config.yaml
encoder_norm: "groupnorm"
encoder_activation: "relu"
encoder_depths: [3, 6, 6]
encoder_kernel_size: 3
encoder_avg_pool_shortcut: false
fusion_encoder_inner_norm: true
fusion_encoder_drop_path: 0.15
residual_init: "zero_last"
beta2: 0.999
grad_clip: 0.5
ema_decay: 0.995
epochs: 4.1
Rows from block 5 of the image encoder of a small model that answers yes/no questions on an image's attributes, named by matrix and row number. Rows with one number belong to one channel. Each number is 500 + 50 x the weight over its row's rms, rounded and kept within 0 to 999. All counts start at 0. Numbers have three digits each.
After each channel's rows are labels from the 100 images, of 14976, where the channel reaches its highest value: "top examples" is what is common among them. Only what is clearly more common there than usual is listed. The data: drawn branching plants.
# convs1: grouped (16 groups) 3x3 conv (encoder.blocks.5.convs.1.weight, 96x6x3x3, standardized in use), inputs within the group 0-5, a 3x3 kernel for each
# convs2: expand pointwise conv (encoder.blocks.5.convs.2.weight, 192x96x1x1, standardized in use, transposed), outputs 0-95

convs1.29:454450433473445453553506518517514584531484557460499441484464478467467503494538553459450419456492456450439434552559603562437627464445392524560489520513472447483480
convs2.29:557591491440541507525422583517474439550535423476517460448509470400447411537529520533459474528435422373549424453480453498587441599450517516527464516470555488444451429514536508445402489491541639392488508577532548480553545432502494591506461466483436480470508567563530414558535572453467494488
top examples: red berries; narrow

convs1.95:492425493468584557478406533479575519549412375481498561494445517530486433511494549527548541536514525556524526440570412475502489553524503564502545456447538463616525
convs2.95:538437531531497617490495446565664533520485598480591480501530436502494513495473487465501447509499505509498513461516502555530505580522560493607387505466440506419372515432500483372526486438494441503488495432513465529485546442592515552428401498496377565577475532500482518501571533487542592530
top examples: two-way forks; leaning right

convs1.21:545486577558438530529545654449459509417529446502473417482496499478490537564530543451477498504441536445424451456491465444452528480530482498507560443508493420490371
convs2.21:418440510576464524463513601517557473484618409517441467473493472396555448475446616581536546571480496577511614592542473496474366489447497529486487550580482568579507464504516438528648537511528471561534395549481522492517460519512509502517447535509487464536537497449517477530457513508567556459
top examples: leaning left; white flowers

convs1.50:569564521525532516509403487494513502572506539479382542471582560535466541464500612558493509584456521516428465552424561478521505478465483449490457523619524444493435
convs2.50:509493466454457439490426533514532485546516479478526492487412591536482537514515422438576434572504433443515554462511538472588489501516486407448481598510516596448452575435488436587477523450512565429483477508492482536493536573513515533479449582491523475488404470441481371504586498426540478477
top examples: white flowers; bare

convs1.40:550569570497530422405501532471499484526522475346443439430493463494484513499542564584538554530534507612559530510537499426518481506467490445514540470503569421445479
convs2.40:536573492551457527482436553580475514473529397568538476501504499461497506525557454524528357463463498529486450532540467430554476487550478537400467472415533484468546483479503556554452462545586465472453448559505490466560567527435483402452442483550436531446586403579506510458436445477491470522
top examples: three-way forks; thick trunk; white flowers

convs1.18:479556608469423516401444363515552508493472486519507533483518568495510482475427371508453573538518480514532519470557470436518485467507485554578474523484586468428526
convs2.18:442443472437515504475526452533510559485394535518539475475464509505497563471412481592535441407572565478497458462508419510423492472542455445518584469538516495442590540495430402590477571522511481531549604486488601483425546460578510404533509485440594602586497554547535501491493575467458540527
top examples: narrow; bare

convs1.9:516516421547575533477439496450562495479589551452507518509630508451474545453543480512540537590432504518460489545529455570523496549361507431423485475482450491515440
convs2.9:566516518453567581515467483476440559493524520536515538480488433499534544514489453470540615516547464456459473551471472469608585559471350439441430461493421532491491573541465541516512587461457503565480472452510430479490449534383581472571557502486514536486456474474456454550487444424438449520
top examples: three-way forks; green leaves; narrow

convs1.11:482528462461454497506525522424504456456500460563478514472479446543465522493545490525552578522458503513496635497484551537424600546517601425439380477507465450395480
convs2.11:532466604548559472501456486413462483477507488508531499541540492531498455579490457404513534572642517573592559463540428444499392497471505493526480539504495536445446441532574467501529498486498579426559434526503500460533453484515510576529448537513503529542527407400549428406437499549564456570
top examples: pink blossoms; three-way forks; narrow

convs1.43:411594539481561480559453461517571502502517542506553492550493492471480540448461564382564586418528480558409564521563532511547474449490553536537469557535539458448560
convs2.43:466488569389500519579410499511504508488373534545494464528513483605504559493547512499476489416560534530438466550524468491443587413463514463539515417521467527590493585508513507510471508405548508565567569592467438544422423466580558508537635460487547547573563460550514515484522499484559430509
top examples: narrow; white flowers

convs1.28:535568475494481452503459493485543526549529592540426483534583483468487500477518447550519591615582545477461476470584543595531510437466428530546529524438475552465398
convs2.28:535499516465575516482567446567534435522464503469472514401585445423502552515573532481410530524462455408528455418516496608543469557578509472485454522461472443522489470558473535513386562543482600542453491554548514506508577498442547565507522486491491531549533518579465403465513477402500476529
top examples: bare; autumn leaves

convs1.46:525488521477582564454459495538489557516512566482472551526418457480507548551501570532569469577497507466490478554571563534466540382479361511564493589487474492408502
convs2.46:487474515470467573522512560547496557504392503498587498424455420599486643475505516519487536470480412466503553469522562436507459520535454542503535542534506430605496546536448470552471542378400470499499535495372497436435553534576490401476541476547456436534475575536516490454517451523490506441
top examples: three-way forks; white flowers; narrow

convs1.54:569500494400494535474458469524513620496559544483571520420490548478562501423475496427466544504471437524529499414501563448490575453522535539501570429402539419515544
convs2.54:513443478492444598538489530531522427489573534468529547598450423520456488456415435573543532477518542481514426396560566470593489482513574433457516509477378515474504461473468566439501510516513474465485457468477372501348485573481484445437419551411413474451494469502377460496460445487439525483
top examples: bare; leaning left

convs1.91:491518428509572456448527486508462535429416526529545545563516438551410537474533472364502476460462536537573406548414471499527585495551458508512425470545471476540458
convs2.91:452486534510504572545533470438644571527473537415564417456481595547479513517469511526476474467529479502444461436531544529587455517472446447465523501469410468501456511458553511621493487468605442475504548523421534486427464570580525508519461511497523445457533454510557482465486364467610547457
top examples: narrow

convs1.12:524418475492503523517446578485474509384445556466488554534502539460484409535490497507414502534434559513468535490399510458525526574460468528554575491420481521569628
convs2.12:542563547536448514540403468587500529518537465590509454561410483470603517532409551554496459487531519486475483457511544427473505509506602535583459453577479391527470458450477544482466461459489554521535408443403515518454549532568411417515506496492553568526490480485628467491565567442546511519
top examples: pink blossoms; narrow; night

convs1.1:480535446442548456500556461500602543497549447445500506508546557442570478462496514555543401580504615581505482555567491466527494528449495431503445571455586451517555
convs2.1:524395464519525506440609451434482503496394527493482479448492521523440521460514504495560555390432504530394513461520509595521572599519405480536496456512473531511536471471490517452540513423547455569554534494513393475398424466548427507464525498506466545521443437482488515444422437560468507522
top examples: three-way forks; narrow; autumn leaves

convs1.86:463526566421449460543502447475486536419499440469473528464590567458477469509441470506481471476487519649516582466501567443483466609480418482549502476580489441488448
convs2.86:499591490463516431398545489501441514524514645587446542498513573512478487548558505518557507478427475506443538531406484543470619530525460438513495403515526449557540662580510540456500514526432511463477630510509481439456511521601512436511568565493570463497501543524462502463546586465568526547
top examples: leaning left; two-way forks

convs1.88:567428443492491523576573547486512464483451423425523454498476485520422392467555499521499470551528417452512400514527476506525362483568533490492471471512512412428488
convs2.88:602499536429530500566488401502494439534426545473507508548502599523512479480487567498542574432462570529442470480517564512419479451463514453556551512449524480419488479495603447530529479470443468487571543392526485508478508415562528626525480433465419561518497546467438428413524509500484430573
top examples: narrow; white flowers

convs1.56:564625447340550439480482534476487472475497460592547545540592555485456533583438461439533494493514531488519520501458521457482508516485518411552502426568500479494499
convs2.56:517415508470542480591482482520511553522479572572543535502489508525416467520434520508427483453543541489547523547491436487518517469526383514453494464451569430587459550469602509582460396519490540465427481489500373516532516597463597558521545495431568522563476500489445521539538399438595559495
top examples: bare

convs1.17:500512563558433573510569549575453473542452491639562573594458526485558496499424533436487517533566481469471468578483537521517484421477449481437535479439565530535490
convs2.17:468446399566475526454453525472549514471550549497576504533501473549533530436487463474494485480523482518517560463508544422426392460453482526561523540486531451443515571384514406531469547492505484429447472473459560463378388423561445579565491527518490459482435434479498504476454446547523591494
top examples: narrow; green leaves

convs1.48:513536502547487517484456527583511606428452480474456413547532492490546579477521589645602550488449525477477439600583511500516538502503557492482532447512514506458476
convs2.48:448472491405501496524543627452490525540426463502496499523437555504473548487485546593596492442496473412505493413491528436524536568443552402459442500592515486530590554417440547543476485546510561554405551550494438524441496519507458418501468514610474487503394449479474481533548498522504537462
top examples: red berries; narrow

convs1.13:465537470415499452423541493499564532553499577640517605472558503558470505479395496493582511595496530561500424477535568514506532465465560505430499476507522460543478
convs2.13:499473433541491560583574479483538456501438588416576534455430402547545483484505485497544594461565588507585482517526506522491480555599437516555614480527535470468398526470456472496608388509506479463476439469492481394415488466505440494427475513541470417532607555456532504534592475569461483460
top examples: three-way forks; narrow; bare

convs1.26:501395421530487514552510472540505519546596551417492512620505495447501485494463462538494552465474477476366526480583434551556495414434525544465477445553453496460472
convs2.26:516564631453515556537475522519518433518466479512516532435398463535530469502513466510530438630513455485364549408533488520521565550535473536604431533536412461611398498515468504501495433532453512553443488556492501465444478531541477436501473567489456439402519499556565443554479530431523544423
top examples: bare; night

convs1.93:548471542444491493519454525481471417533553520477505498462539475524467491457511506515463459532561548467504407523450523559505526519540372466565435360516569536407615
convs2.93:537545463456495455382549513487509444550418470541407464594511599525451486421531553475566492401500543543490471499521495472498571576585535459647511448536494516430475531420604498553511520487551579525587549559568524456427522505481467562485531483506471422536436492492526464511604553441449462467
top examples: narrow; white flowers

convs1.68:515502453532546524482467543466419539448493465528448429479547604484404499541550522550434426468507433480512498540462501523537594523452410644522493546495504496411456
convs2.68:512390535567467564463522473451487533543587484442428543483450514469532437526536542482560527496564564526632567489520485525462445438493513578584456528478499456459447501559530455581553528561494473567469455557473505445561549466596472463513409433404484507466440458466412580517507483524560473464
top examples: bare; narrow

convs1.59:485453552489575478477449458496518546480504575376465448524508470597478554499513514551504565531484480491484321564542468425462608501453506468552544478494501490537507
convs2.59:486409489511510532624521439402518422473532545448578438480436531471558490555444470626465417538484529481513481448592461572484544418471438515490559435457452516474375475492506546550527402530473458600533491486578468583508426499472452564513539459449442478529485501446503547546451458541507453520
top examples: bare; two-way forks; leaning right

convs1.20:605494544459439478560552550493494504437488482472391458484522503452463528558442593482432415497538529469580429510503479412561466508475487516516500571485534428468383
convs2.20:420578405511419506566422541481535615459582475529607550592471534421485446496544520565460482525522484521475577468430510489448503446560543528509538524399552536511427494498488505598616559588508495516517491491483477479512550528500536568473404520505483489517518525476528559526493451515406541489
top examples: leaning left; white flowers; bare

convs1.45:569556536535459417445473468472494483531533489521524487492534506496420531575566555576570602465473460415412461516571516530482502496446489435390444476479481574503589
convs2.45:503445497574562578547545535476481484625451473472522458501553498474404452421504533436584517559480426415565492445518507532549460587490454533483510577527525538562462586565488538530473487533492608411506564531481494520515524503529477522459469467445482527467503509522463531606477532491471544429
top examples: three-way forks; white flowers; spreading

convs1.57:573555542511530464475430505481497434511538542619572547571604531462451496478471458539574507461567457510459491479410465507559537549481588529593501472494500493431417
convs2.57:580522566533568523459437496482539531543526479492479496586583348504512501560480535546402402454563480540527589547596397590469420410488432529408557434553483473516589498417561550493488504521472551499469500487506477515562549513515546505553597488537511492523446415401472538545512541534530377517
top examples: bare; night

convs1.55:416431559461504508456481535502415454587576497531541549552575524549479464595469461511555543500489475527593577515474431489450485487546575439463470537478485599436556
convs2.55:497510542532487394397422443538473386508502500429496556497530438442496566500439553477455484472526563481410538527453453472571425576467557514504406467556560505570486558528499475643539457462543466437488531507400524475497513477574466531467517524523588512420479671503420520463533551470505446458
top examples: bare; three-way forks